Weights of a small contrastive image-text model: encoder arch efficientnet, encoder widths [16, 32, 64].
Rows from block 4 of the text encoder, named by matrix and row number. Rows with one number belong to one attention dimension. Each number is 50 + 12 x the weight over its row's rms, rounded and kept within 0 to 99. All counts start at 0. After the name is the row's rms in percent of the matrix's.
# v: attention value (text_encoder.blocks.4.attn.v.weight, 128x128), inputs 0-63
# proj: attention output (text_encoder.blocks.4.attn.proj.weight, 128x128, transposed), outputs 0-63
v.10 090:41 41 29 61 40 50 52 66 55 50 47 42 58 56 41 64 55 45 57 47 72 50 38 36 46 51 58 53 66 49 74 46 41 49 49 58 53 49 41 54 80 39 38 62 49 57 65 23 41 66 51 71 49 45 40 39 70 40 53 62 58 56 49 56
v.11 095:41 64 40 20 58 47 59 54 32 54 47 44 54 38 43 40 53 48 62 42 58 56 68 49 43 60 56 54 63 38 61 36 43 55 65 43 53 48 31 58 60 29 71 57 63 45 50 34 59 47 28 56 29 14 57 61 59 58 44 34 37 60 58 71
v.12 095:36 49 43 49 55 60 66 52 51 43 59 54 35 55 42 65 58 58 64 24 43 37 24 43 69 28 48 58 53 49 59 37 52 48 18 61 46 56 46 51 60 38 56 54 67 51 72 39 23 40 42 46 32 31 65 53 67 26 23 51 68 55 68 41
v.13 087:36 66 35 29 41 55 64 20 43 66 38 41 50 52 51 37 76 51 42 40 49 45 52 55 46 46 54 55 39 48 67 37 64 57 19 30 67 60 69 50 63 42 64 54 52 67 43 53 36 49 23 57 52 45 58 46 48 54 35 57 23 56 41 34
v.14 088:59 50 69 46 43 60 53 49 45 47 36 72 80 68 45 55 62 34 64 74 30 50 60 47 43 67 54 43 72 59 49 61 38 52 50 45 29 43 62 37 40 36 66 60 47 48 15 63 37 60 48 65 56 44 48 44 43 67 70 59 37 42 64 63
v.15 087:58 40 70 51 76 48 48 47 53 46 60 49 47 29 54 45 49 34 52 39 42 46 43 71 59 46 68 75 41 44 63 68 66 42 46 34 25 63 19 39 36 55 47 58 34 67 34 47 38 59 49 50 30 25 57 57 52 63 31 39 62 55 34 44
v.16 094:70 47 56 61 63 41 60 62 53 40 50 37 56 52 67 37 76 41 52 60 52 78 45 51 57 53 70 51 73 36 36 49 66 46 44 27 46 44 44 43 55 54 43 49 49 61 47 28 50 50 68 55 55 39 70 64 62 49 42 60 53 62 47 46
v.17 083:64 51 63 56 41 47 34 30 58 57 47 61 32 41 50 53 46 63 66 67 44 57 43 54 45 63 31 31 51 57 58 55 60 48 41 45 46 65 55 56 77 55 55 44 43 45 61 72 57 56 47 37 38 66 33 54 54 50 53 55 55 52 60 55
v.18 087:63 48 62 46 54 52 67 52 41 51 62 46 57 76 71 41 51 66 43 79 49 30 50 51 23 47 36 42 49 60 57 56 45 78 39 48 50 56 30 62 49 76 26 73 71 65 45 39 33 49 57 67 64 24 42 41 60 58 56 57 40 57 35 44
v.19 093:48 28 51 41 36 37 49 50 59 48 39 59 53 47 45 32 36 33 57 42 41 67 49 48 29 60 70 67 62 14 58 45 46 35 59 43 45 33 64 63 44 54 44 48 62 37 57 49 47 61 60 54 53 53 58 52 38 58 61 47 37 63 59 63
v.20 090:31 55 39 47 60 59 67 47 43 63 59 56 42 56 53 28 37 26 61 35 28 45 59 59 46 40 44 36 45 42 18 53 45 29 67 68 66 52 50 34 52 59 42 40 55 38 41 44 84 34 60 52 56 60 72 61 59 53 55 45 43 59 36 52
v.21 101:55 48 56 70 66 47 43 29 36 47 47 45 45 51 26 89 59 44 44 42 49 57 44 29 47 32 50 42 47 62 56 60 70 57 30 61 54 55 26 50 61 49 43 43 64 53 62 48 47 46 68 52 31 48 21 47 69 19 34 61 64 45 44 39
v.22 088:48 35 53 40 54 46 64 31 35 66 42 47 52 47 54 61 68 65 33 50 52 36 63 49 35 58 40 41 44 33 59 72 35 53 47 62 50 45 63 42 46 61 57 50 60 50 57 58 78 54 32 40 71 43 44 16 68 57 35 46 67 58 60 55
v.23 096:54 64 62 49 46 60 56 60 60 62 66 49 54 68 37 40 40 39 60 59 43 46 52 68 61 48 66 13 46 52 54 65 59 17 41 40 65 62 47 37 35 54 41 57 35 44 40 41 52 52 40 56 44 38 49 36 56 50 69 55 53 49 38 40
v.24 094:31 63 60 42 48 53 53 46 48 46 50 53 51 56 36 41 52 62 48 61 46 48 53 26 56 44 65 65 56 54 49 57 32 29 37 52 55 34 56 51 46 29 74 26 33 53 46 45 57 63 38 64 44 46 46 48 52 39 63 38 52 47 52 40
v.25 097:56 31 57 28 50 76 57 81 36 56 54 65 61 53 39 40 61 27 56 31 48 42 57 53 32 36 35 57 46 47 55 53 48 50 65 50 60 50 63 55 54 65 42 50 39 47 58 58 50 64 48 60 52 46 47 54 63 36 45 69 59 50 32 41
v.26 096:35 57 48 43 58 41 61 50 40 53 36 62 69 57 54 43 33 39 50 60 46 58 52 48 37 50 60 54 54 53 56 58 71 30 72 34 73 33 50 57 56 56 71 45 50 68 53 50 50 45 60 52 48 28 80 57 47 52 48 47 53 62 80 51
v.27 086:45 52 66 47 64 48 47 51 56 62 57 48 48 40 38 37 61 24 55 69 20 52 71 31 48 43 50 56 65 72 59 57 23 55 57 51 47 55 60 63 28 43 41 32 78 57 54 53 64 61 72 42 41 55 63 26 49 65 73 47 41 48 57 28
v.28 088:39 63 57 26 52 66 44 43 53 59 63 50 49 61 70 49 53 69 45 71 43 37 41 45 30 52 34 69 60 48 38 53 39 53 78 42 42 58 45 56 48 49 69 59 39 58 55 56 58 56 39 71 45 46 56 51 53 79 52 51 29 52 37 23
v.29 092:72 58 35 39 53 47 45 30 58 42 53 66 49 38 28 34 57 53 58 50 38 41 51 55 51 41 64 39 41 66 46 51 62 39 52 61 43 32 27 43 37 48 39 44 45 49 55 45 32 39 63 62 39 48 47 61 36 52 63 41 52 46 37 66
v.30 101:66 54 24 69 52 64 72 50 47 63 64 43 24 33 40 60 64 42 60 39 63 56 26 42 56 38 40 42 66 45 39 60 60 45 32 52 46 63 54 36 55 76 55 48 44 61 48 37 34 47 50 68 59 49 61 53 61 71 37 78 46 50 41 55
v.31 105:45 44 65 34 51 65 48 57 44 66 31 61 79 74 62 40 39 37 70 70 63 43 58 37 48 45 62 44 33 42 63 24 34 60 44 46 60 42 72 58 43 35 63 53 36 32 58 44 52 38 44 51 51 46 57 58 37 79 38 55 40 47 55 46
v.32 095:35 52 50 35 70 28 56 59 56 64 75 48 55 50 24 34 70 69 57 45 45 58 60 57 52 64 54 65 56 51 48 23 62 47 64 47 70 44 34 41 37 45 66 74 48 47 57 43 53 63 51 37 50 47 55 42 42 71 64 59 74 64 59 39
v.33 097:40 49 57 74 45 33 61 43 43 30 66 47 51 71 70 55 49 63 50 43 63 63 52 71 24 39 34 36 52 58 51 55 61 70 43 51 54 53 08 34 41 57 39 59 51 30 50 31 41 56 61 40 63 56 72 35 22 44 60 36 57 49 57 42
v.34 112:47 49 37 35 46 46 47 42 58 67 40 40 48 30 54 35 41 46 35 41 59 46 24 40 47 39 53 48 55 54 62 45 61 60 39 48 39 51 37 58 60 55 37 46 38 64 58 43 40 48 59 45 56 57 59 60 32 14 49 23 53 55 57 43
v.35 088:51 64 57 44 54 45 48 40 42 34 53 47 45 59 39 60 65 23 39 36 45 59 58 42 56 48 57 53 53 32 38 37 35 45 48 39 52 58 65 50 62 45 47 37 70 68 84 71 49 36 62 37 35 55 54 63 34 52 35 50 47 44 36 28
v.36 094:56 55 42 72 51 56 52 48 48 54 53 62 29 49 38 46 32 59 50 42 63 54 48 67 46 41 47 58 48 69 33 83 49 47 48 51 40 39 22 57 70 52 55 39 46 54 34 53 50 49 47 29 54 58 78 39 48 27 45 54 66 52 36 64
v.37 093:56 55 64 60 63 49 38 66 29 59 32 52 50 68 57 36 59 31 35 51 39 33 46 40 59 42 41 40 44 53 63 59 47 31 46 46 50 36 47 45 66 57 54 34 45 46 51 46 71 32 52 52 74 63 45 76 39 69 59 45 54 60 35 48
v.38 094:45 41 47 33 46 25 56 60 65 66 63 34 60 49 55 46 35 56 67 49 49 36 64 56 57 58 28 66 45 66 58 35 42 62 45 37 67 63 42 71 32 41 28 49 39 55 25 38 48 67 42 34 45 43 21 33 47 52 55 35 41 59 51 54
v.39 104:38 51 45 68 68 51 44 50 40 48 66 70 51 50 48 51 44 68 46 29 38 54 35 33 39 49 60 51 58 60 47 79 59 61 40 64 48 59 49 47 61 88 49 57 59 60 57 26 41 44 50 61 42 68 34 53 75 25 39 32 42 44 34 39
v.40 106:58 46 62 34 48 59 19 56 43 45 59 48 27 38 53 20 35 35 56 59 43 47 83 55 40 72 61 47 50 42 57 36 44 58 58 51 51 40 63 41 62 37 47 52 29 40 29 54 77 48 44 52 30 49 54 22 43 33 69 53 43 48 47 51
v.41 095:38 38 39 30 49 55 41 54 50 64 62 48 42 53 45 42 59 51 47 56 56 36 40 62 38 61 35 48 31 63 38 51 46 20 56 54 42 40 43 71 46 46 52 58 53 61 37 63 35 28 68 47 36 67 59 36 75 64 71 32 40 30 73 37
v.42 095:67 41 66 45 67 42 41 63 64 55 65 43 57 66 59 31 48 42 55 38 45 39 71 56 43 57 47 64 63 42 46 49 34 42 67 37 52 41 67 53 36 45 66 32 40 43 33 34 63 58 53 62 62 58 51 61 49 55 58 35 26 47 34 21
v.43 094:70 37 55 54 74 49 24 65 44 54 58 33 45 61 55 30 42 61 58 50 61 57 38 63 46 42 68 64 57 45 40 57 48 45 49 66 40 35 65 42 60 57 68 37 46 78 40 51 49 49 53 60 54 76 69 67 60 26 40 54 48 43 76 70
v.44 092:62 44 66 58 40 23 42 39 38 49 81 42 51 78 38 50 53 52 62 57 56 54 64 51 53 44 70 74 53 46 49 43 63 46 49 46 69 35 50 71 28 55 37 62 55 60 58 42 48 56 37 37 53 48 54 63 33 35 63 93 47 32 52 53
v.45 095:58 55 38 65 42 37 54 49 27 40 61 62 21 59 60 78 41 69 42 40 61 21 58 59 62 67 55 52 41 59 49 44 38 65 47 60 49 36 48 55 69 49 50 67 28 38 60 72 62 53 53 42 58 58 30 55 80 45 42 52 55 39 39 39
v.46 097:52 49 28 62 47 44 56 32 42 53 36 56 44 37 40 42 45 40 52 55 34 49 45 39 54 34 54 45 40 42 46 62 74 40 32 46 48 44 54 46 41 66 47 61 55 30 52 42 20 49 58 37 58 70 46 53 70 42 16 61 48 34 40 52
v.47 094:69 45 59 51 61 59 68 53 58 44 28 41 65 58 53 55 55 28 46 50 46 40 60 63 39 21 51 44 44 54 42 36 48 38 61 34 63 58 54 51 47 43 46 46 12 29 38 59 52 66 45 52 51 51 36 51 43 59 55 43 46 46 46 50
v.48 092:48 45 58 44 53 52 41 27 51 38 42 55 41 29 40 54 48 35 59 46 73 38 54 29 62 65 59 49 42 50 61 29 49 31 74 55 52 47 61 54 51 53 67 45 28 31 54 65 49 49 43 47 60 61 54 60 58 53 53 77 40 41 47 31
v.49 105:50 57 77 45 47 52 71 63 54 64 52 43 51 46 43 47 62 75 53 66 41 33 70 52 41 60 35 46 50 34 55 35 65 42 75 32 52 53 57 48 31 44 63 49 57 40 41 61 50 61 39 54 56 61 42 46 42 74 61 50 53 46 50 37
v.50 087:47 62 44 33 55 35 56 55 63 33 54 56 71 42 47 53 26 43 47 55 76 53 65 47 19 58 63 60 31 26 77 44 58 30 62 61 50 37 72 48 60 44 42 54 50 39 57 52 41 29 33 51 59 62 51 50 58 74 58 61 29 60 33 78
v.51 096:46 49 45 56 42 49 49 57 43 33 60 59 56 59 46 50 61 29 55 32 51 43 71 73 53 53 46 43 47 54 23 58 51 58 48 48 58 44 49 60 54 28 46 40 27 59 75 45 48 62 35 59 47 51 36 68 33 67 31 41 63 69 37 43
v.52 091:29 46 51 53 25 59 36 50 55 42 36 53 51 33 19 35 60 58 47 55 53 50 60 69 64 57 56 27 50 58 55 47 60 12 59 52 71 52 56 47 49 41 69 65 65 62 46 45 63 62 64 64 51 47 62 54 61 43 57 69 42 39 61 54
v.53 101:53 72 68 34 58 51 51 39 50 66 35 34 32 50 42 42 55 44 43 49 53 37 47 49 49 45 26 51 80 32 58 43 53 27 51 35 52 48 37 51 35 46 58 42 42 51 49 36 68 57 61 36 51 33 59 32 58 63 56 46 46 67 55 28
v.54 091:63 66 46 47 41 34 58 47 62 58 56 21 49 66 40 55 55 47 58 45 49 37 38 61 50 50 63 45 65 51 63 45 40 37 57 30 61 41 62 55 49 43 51 62 60 64 49 61 59 69 63 71 53 56 52 72 42 65 70 44 47 56 35 44
v.55 085:45 64 53 38 44 65 39 54 46 46 30 75 53 55 36 66 38 55 48 51 46 27 46 29 21 59 32 41 41 58 49 49 56 59 38 46 65 34 30 53 59 50 40 45 35 49 48 36 49 58 63 48 48 44 60 58 41 53 42 62 61 45 50 49
v.56 095:58 61 54 45 56 43 65 57 53 63 55 87 52 63 50 54 54 38 50 45 59 55 59 47 47 41 50 49 55 33 48 26 56 52 61 48 45 57 56 53 54 50 67 43 47 54 55 57 58 60 45 39 55 56 67 63 47 46 45 41 58 75 35 44
v.57 095:54 37 63 46 51 60 26 44 55 35 35 67 55 71 35 42 55 44 42 26 53 44 49 70 31 55 29 55 45 53 50 85 44 41 71 35 48 53 53 26 38 53 51 32 52 55 48 62 56 53 56 68 42 55 26 35 63 40 51 47 55 59 34 57
v.58 106:50 43 55 44 54 74 55 59 54 55 53 62 49 66 44 74 38 49 59 61 64 66 54 36 78 56 45 52 36 59 44 41 45 57 68 37 46 64 42 73 59 24 51 58 58 56 54 40 58 39 31 71 38 50 64 33 60 53 64 41 58 47 30 53
v.59 089:55 38 47 32 52 66 67 37 59 63 55 53 62 55 46 63 41 71 43 47 61 56 50 45 37 46 56 62 41 43 46 31 48 51 54 41 62 42 37 45 56 64 39 56 35 40 34 53 43 48 70 45 41 45 34 75 35 47 60 50 67 68 43 30
v.60 082:42 66 51 66 57 46 61 53 51 54 29 51 37 37 30 48 40 31 48 42 54 36 50 57 43 28 40 62 42 36 55 51 53 61 58 68 41 44 56 40 59 34 73 43 63 29 54 50 42 45 52 45 55 48 43 52 34 47 38 42 43 55 43 52
v.61 094:41 45 39 59 42 55 44 55 48 43 39 40 52 20 44 49 44 55 90 49 44 47 52 43 29 62 55 53 57 60 57 54 47 41 60 59 47 37 49 46 26 59 35 47 51 43 46 68 55 42 43 46 59 48 78 54 42 18 37 53 60 59 27 54
proj.10 070:59 55 61 49 63 51 39 41 42 49 43 48 45 51 45 54 41 31 26 49 31 33 63 57 50 32 16 62 32 55 49 50 63 53 26 52 48 51 56 59 26 48 46 32 55 47 37 54 37 44 35 37 47 51 59 49 25 51 35 45 35 51 50 39
proj.11 091:54 39 63 53 34 58 35 56 52 48 51 42 47 44 60 62 56 49 44 29 37 52 37 56 55 38 27 47 42 60 61 70 53 37 44 52 50 57 69 49 37 81 38 47 70 54 65 74 50 58 60 28 74 68 46 47 51 27 51 75 61 46 38 37
proj.12 094:53 61 48 63 40 35 45 36 43 49 42 51 50 60 50 24 20 38 52 63 60 45 64 57 36 54 27 51 32 62 65 56 37 40 63 47 68 37 50 26 48 33 55 34 31 39 37 56 62 67 61 68 65 46 40 60 22 50 32 25 31 42 50 45
proj.13 085:34 63 70 60 73 44 52 59 48 41 72 56 66 77 76 38 43 47 38 39 39 48 50 43 47 65 41 48 51 49 30 62 45 29 47 75 34 26 42 60 43 43 38 31 67 41 42 57 51 44 66 36 52 56 60 50 61 49 44 59 49 45 52 56
proj.14 078:49 41 39 54 66 43 59 44 50 58 68 34 35 50 69 47 33 54 42 43 55 65 36 57 51 54 53 37 39 47 44 32 47 58 53 26 77 31 42 49 70 78 40 31 41 39 76 48 52 40 55 36 44 39 45 52 70 41 30 46 69 45 44 51
proj.15 069:71 40 58 58 45 55 51 32 39 46 43 60 53 66 60 54 52 67 47 71 68 54 60 55 43 50 43 34 35 42 55 45 22 66 49 54 65 44 55 33 53 52 69 62 46 35 51 56 73 45 63 58 56 38 33 41 51 51 55 56 53 51 71 57
proj.16 096:31 60 30 42 46 65 49 50 50 54 38 71 49 57 19 53 41 60 50 42 54 37 49 57 40 52 36 50 37 70 50 74 31 54 69 51 47 65 47 71 41 44 52 54 73 31 70 71 62 51 30 49 53 63 36 38 46 37 64 51 36 44 55 40
proj.17 071:32 57 36 28 54 41 52 60 41 64 47 52 76 67 42 47 33 47 57 36 46 53 69 45 66 28 70 66 49 57 63 31 44 48 71 51 64 55 50 44 52 46 52 51 49 51 33 26 65 47 58 64 60 49 51 51 55 57 49 45 47 51 45 48
proj.18 080:50 30 59 48 54 49 50 48 44 61 45 57 42 25 36 63 61 41 47 30 47 80 55 63 69 58 75 65 50 39 53 55 63 32 56 50 72 52 52 53 40 46 59 36 35 54 46 66 69 35 44 47 47 82 55 54 53 50 60 55 50 47 70 65
proj.19 099:67 47 53 79 57 62 61 37 35 61 69 37 53 63 65 72 67 68 53 70 53 59 52 65 46 60 35 19 35 64 27 43 57 61 39 43 60 35 30 27 63 63 63 56 23 60 51 50 44 51 56 46 42 35 35 62 61 59 58 57 48 42 48 44
proj.20 090:52 60 45 40 39 60 32 58 78 49 33 46 44 43 40 70 56 60 55 42 70 44 54 35 56 35 59 68 48 49 50 62 47 45 46 57 31 68 44 89 26 44 49 64 57 61 58 70 44 42 47 45 39 66 44 43 52 37 49 71 32 43 48 47
proj.21 091:42 41 40 43 29 38 44 42 58 51 50 60 58 50 48 33 36 53 55 54 35 49 63 65 61 51 41 73 42 29 61 53 43 48 61 55 55 46 65 44 28 37 49 49 40 39 24 52 46 48 31 53 45 58 60 47 44 70 73 32 43 62 57 50
proj.22 086:51 65 49 71 52 44 37 50 68 43 61 64 55 51 57 49 38 48 63 57 46 48 54 44 71 49 52 50 58 60 70 42 63 62 57 40 53 60 32 53 53 47 65 42 43 52 62 52 23 58 71 65 22 72 66 78 37 37 57 34 63 77 54 31
proj.23 082:55 46 42 57 61 47 42 31 57 47 45 55 48 45 76 54 66 55 45 50 67 62 37 35 39 70 46 66 54 39 65 60 36 78 41 58 43 37 61 50 62 62 68 51 48 53 83 55 34 44 63 41 51 50 53 61 48 61 39 39 64 61 61 63
proj.24 085:47 44 37 34 46 55 50 62 75 54 56 38 45 43 66 48 57 44 42 38 39 46 37 50 65 52 47 33 60 57 34 50 53 43 53 37 43 56 56 73 52 63 36 59 77 42 68 48 44 24 60 31 68 66 53 63 47 28 31 69 55 44 37 63
proj.25 084:39 54 32 60 51 34 37 46 64 47 55 39 58 56 55 56 43 69 40 67 51 58 67 68 80 32 55 55 49 44 43 60 29 41 43 45 45 54 40 53 34 53 60 53 74 45 56 54 43 54 68 43 36 62 54 64 42 37 46 49 53 66 70 39
proj.26 098:56 44 54 45 46 81 42 48 43 45 54 36 30 29 46 41 62 53 53 37 44 59 44 51 52 37 28 49 56 34 72 44 45 52 41 70 36 70 46 31 53 62 35 45 46 50 59 60 26 66 40 53 52 59 50 49 40 33 53 49 61 46 33 33
proj.27 084:52 52 42 37 27 55 58 50 45 42 34 56 55 34 52 52 48 60 47 47 83 32 26 42 43 48 60 37 50 56 41 34 57 40 41 20 40 42 41 29 61 52 42 60 42 35 70 36 42 46 40 45 52 57 30 66 40 34 54 35 74 61 42 76
proj.28 089:63 35 60 55 57 43 47 54 56 39 51 43 46 32 51 38 47 48 51 33 59 64 56 54 79 51 63 21 40 58 60 46 52 41 41 42 74 41 59 39 48 66 44 44 51 39 55 53 49 40 70 39 67 58 41 61 34 34 21 51 71 36 64 69
proj.29 082:35 51 49 50 38 57 48 63 36 33 51 38 28 48 60 33 42 48 38 47 51 54 37 36 34 48 57 49 69 30 48 37 52 39 67 46 54 85 66 56 44 35 33 56 49 50 49 45 60 58 47 63 44 42 54 38 58 47 45 29 39 34 45 35
proj.30 103:20 52 72 39 47 21 27 52 38 47 47 57 66 61 50 51 21 47 39 51 45 50 41 71 38 60 55 61 21 51 67 41 59 56 65 58 76 29 30 47 52 30 57 46 32 57 35 58 57 59 48 58 45 43 44 30 38 50 42 21 32 48 56 34
proj.31 104:62 49 38 64 26 43 43 41 48 23 77 33 38 18 51 58 63 56 47 48 32 47 45 52 54 50 51 43 63 53 36 63 53 43 48 36 42 59 37 33 62 62 43 55 67 62 61 57 48 63 49 45 59 62 46 56 50 33 56 41 75 64 55 50
proj.32 104:71 48 39 59 43 72 37 57 54 43 45 43 37 47 62 56 54 51 40 49 48 45 24 23 51 58 49 21 49 41 43 77 31 29 39 30 37 45 58 65 55 59 44 33 52 51 56 68 58 31 82 51 67 32 43 63 48 28 39 43 42 33 41 65
proj.33 099:70 59 60 46 52 74 42 51 57 58 35 51 41 40 41 47 52 40 47 53 54 43 56 51 71 65 49 69 55 42 71 35 41 33 54 62 75 55 68 66 58 41 51 35 44 64 42 52 55 58 46 75 42 29 46 62 73 69 55 52 54 43 40 56
proj.34 104:57 52 59 68 56 62 55 66 63 44 64 70 48 66 42 66 68 61 58 60 41 52 70 65 46 73 61 61 55 44 47 57 50 53 61 51 54 53 44 53 39 49 57 53 60 49 51 65 59 58 47 68 39 41 39 41 63 90 77 71 45 55 42 55
proj.35 102:50 45 40 46 35 53 42 54 56 38 44 39 45 31 39 40 41 70 60 46 36 53 34 42 22 50 47 36 67 59 54 56 47 41 39 45 54 43 35 49 54 48 50 45 62 36 44 53 50 63 32 57 66 61 49 32 43 39 58 55 36 42 51 77
proj.36 095:35 57 55 45 42 46 49 48 47 48 27 46 46 47 43 45 55 29 60 51 52 60 69 50 44 42 49 49 61 40 75 27 60 59 56 76 52 49 65 34 30 49 32 56 50 53 39 49 22 59 31 67 36 45 49 44 47 72 64 49 32 48 56 32
proj.37 079:29 37 30 14 53 50 66 42 62 49 70 46 52 32 42 65 42 60 47 47 58 68 38 45 34 66 56 57 44 53 34 42 66 56 62 39 55 40 43 52 36 52 41 68 53 47 51 57 35 45 52 48 29 29 47 40 45 33 30 48 46 29 50 55
proj.38 093:56 51 59 39 53 58 54 60 24 37 58 62 47 37 60 54 73 38 39 49 43 53 34 41 54 52 78 49 63 47 22 51 60 33 54 52 31 23 56 59 57 66 52 53 69 52 62 55 62 26 44 42 70 60 58 56 62 42 62 68 52 34 45 67
proj.39 101:50 35 49 57 38 39 53 47 53 68 36 45 50 50 39 55 58 25 56 66 68 46 68 82 69 53 44 66 34 30 70 33 54 67 62 49 56 45 38 45 31 25 51 46 22 58 30 45 61 60 43 62 47 32 56 44 44 73 51 44 61 51 63 46
proj.40 086:69 49 33 75 50 65 68 41 53 50 42 42 56 63 51 66 79 51 47 46 65 51 31 57 60 42 36 43 59 62 21 53 53 46 43 36 23 51 36 61 62 73 51 51 72 53 81 50 26 51 54 37 43 40 53 60 61 49 58 57 55 51 53 38
proj.41 077:51 62 73 24 45 45 50 44 39 26 52 39 74 36 58 49 43 36 54 40 48 53 57 27 60 30 59 51 61 57 54 29 63 44 43 58 49 51 59 41 42 66 34 45 48 52 50 34 43 55 14 29 61 55 45 53 29 36 44 53 52 59 31 57
proj.42 090:41 53 22 45 28 41 56 53 56 50 33 43 48 27 41 71 59 61 47 63 58 45 28 22 51 56 69 29 47 53 25 55 53 44 49 39 55 54 33 51 57 61 43 58 50 46 54 49 47 28 54 36 46 55 53 52 47 52 54 53 55 58 60 84
proj.43 089:41 47 53 62 45 54 73 38 48 54 40 40 57 54 42 83 57 42 51 51 56 65 83 61 44 46 15 39 42 65 63 45 56 72 52 61 52 44 34 57 47 66 47 59 56 31 52 60 41 62 34 47 49 29 45 36 51 58 52 63 36 37 40 40
proj.44 088:50 71 44 52 69 73 66 43 77 43 39 65 50 34 67 34 55 60 43 65 41 27 56 40 61 48 52 54 58 55 58 61 42 40 52 75 44 73 69 39 49 41 74 51 54 46 42 59 44 51 78 56 44 53 77 55 54 48 41 26 73 77 43 50
proj.45 095:56 46 58 56 52 54 44 59 71 65 47 47 64 58 29 34 52 51 75 52 57 68 49 60 43 39 54 68 63 28 58 61 64 59 67 57 52 78 52 62 42 44 48 42 54 66 40 49 65 61 44 69 50 52 44 44 42 58 66 59 31 62 79 43
proj.46 078:68 47 66 50 64 47 45 59 44 48 58 42 55 62 53 63 51 60 47 38 69 64 43 71 32 65 38 54 62 33 43 70 37 65 63 57 55 49 51 48 52 38 50 43 36 62 45 60 64 56 51 53 44 22 53 50 31 61 61 29 52 55 69 42
proj.47 090:48 64 47 44 44 55 38 43 49 55 58 44 52 57 57 46 54 61 55 54 64 71 52 54 54 64 53 59 48 48 64 53 58 62 39 73 48 21 61 45 40 84 62 55 65 66 52 37 52 30 51 43 45 65 66 37 49 54 34 55 55 66 56 50
proj.48 085:57 50 53 43 33 49 51 50 55 41 61 60 47 55 49 47 48 56 63 55 41 58 34 38 31 60 56 36 66 53 37 74 51 87 45 37 38 44 55 48 50 49 49 61 55 69 58 37 43 48 47 49 54 41 29 36 38 66 51 27 54 69 55 61
proj.49 109:50 53 35 35 50 58 36 45 34 28 41 33 50 46 57 62 56 49 42 35 52 73 35 38 49 41 49 27 54 60 44 52 34 33 41 31 46 30 45 43 62 73 41 45 61 50 65 66 50 47 58 28 60 42 46 54 39 20 46 55 49 40 46 60
proj.50 098:54 63 47 48 40 65 57 31 29 46 29 32 41 52 66 30 61 37 49 37 37 54 44 50 43 26 22 43 66 68 36 41 48 53 31 44 29 59 57 46 54 50 48 42 58 56 48 53 42 63 58 42 51 43 54 44 39 37 33 35 56 44 54 28
proj.51 097:59 54 63 56 63 49 58 28 43 68 32 49 48 47 48 45 46 48 58 56 52 68 39 47 40 61 44 63 48 40 95 38 53 79 55 64 58 48 56 26 53 64 43 66 47 54 31 54 46 53 63 54 45 44 56 24 66 72 45 54 46 37 75 58
proj.52 089:48 52 59 24 54 37 38 31 45 55 60 32 46 57 64 56 43 32 35 41 45 55 51 26 35 29 37 61 48 48 64 31 49 66 43 50 45 55 55 45 47 63 31 36 50 53 45 53 27 55 43 20 46 55 56 55 30 43 26 17 51 50 46 51
proj.53 111:50 43 44 47 52 44 48 67 60 39 68 50 57 63 64 55 32 62 52 69 55 53 49 20 48 55 58 43 34 75 39 52 63 39 50 58 63 46 65 56 56 54 55 47 44 58 49 42 36 43 51 43 61 53 53 80 28 35 24 33 72 44 41 64
proj.54 084:64 42 59 57 62 68 32 51 54 46 57 68 48 33 55 58 43 53 40 70 55 33 51 35 47 49 58 45 32 43 57 61 41 57 43 38 55 63 40 45 44 67 64 63 37 46 67 41 54 44 64 38 39 49 46 51 62 52 31 49 68 56 51 57
proj.55 076:46 47 68 54 51 29 45 48 41 46 74 36 53 49 65 54 44 28 46 57 39 68 68 61 50 28 64 68 58 46 53 43 54 39 48 52 26 32 54 50 35 65 54 45 63 56 42 52 41 42 26 58 46 41 46 42 54 52 59 42 31 74 34 24
proj.56 077:52 41 44 57 38 47 33 49 44 40 40 32 47 42 38 60 49 59 71 73 56 58 45 63 50 55 66 46 41 73 63 59 49 66 43 29 52 47 38 56 50 57 48 64 44 49 58 51 51 51 58 81 58 48 26 47 37 59 51 49 36 39 63 37
proj.57 088:45 58 31 42 59 35 48 52 37 68 45 40 54 39 41 69 37 57 54 49 55 67 66 50 65 28 55 50 29 54 53 27 61 56 47 48 80 51 37 51 57 62 66 67 45 43 37 49 35 46 48 36 37 52 76 59 51 58 40 63 36 31 75 62
proj.58 099:47 42 45 76 53 29 59 51 38 50 48 58 59 29 50 39 61 35 47 59 49 36 33 55 44 57 51 44 43 66 60 53 60 49 27 42 45 38 67 16 53 66 57 50 53 43 55 64 35 50 63 53 74 52 41 59 35 62 38 61 59 74 61 50
proj.59 094:52 48 44 70 46 43 40 63 58 56 57 44 24 53 45 37 49 58 41 51 31 48 50 63 67 64 51 43 52 46 42 73 42 47 66 32 61 70 38 61 36 39 62 45 45 42 62 60 69 45 62 69 44 46 44 58 61 35 35 46 37 30 62 51
proj.60 083:40 79 53 25 50 50 47 43 41 39 66 53 61 53 74 38 40 47 48 52 54 51 64 37 42 40 43 59 62 59 56 39 54 35 43 70 49 69 58 60 48 52 39 51 54 66 34 48 45 49 33 48 45 72 66 48 70 42 48 55 32 34 55 52
proj.61 091:51 66 53 35 40 52 39 44 45 35 51 56 49 51 52 55 41 41 35 58 54 35 51 41 45 14 42 50 59 48 56 32 38 47 39 47 47 77 56 51 66 19 57 66 64 46 63 33 41 76 42 44 50 55 44 52 40 52 52 23 37 55 53 51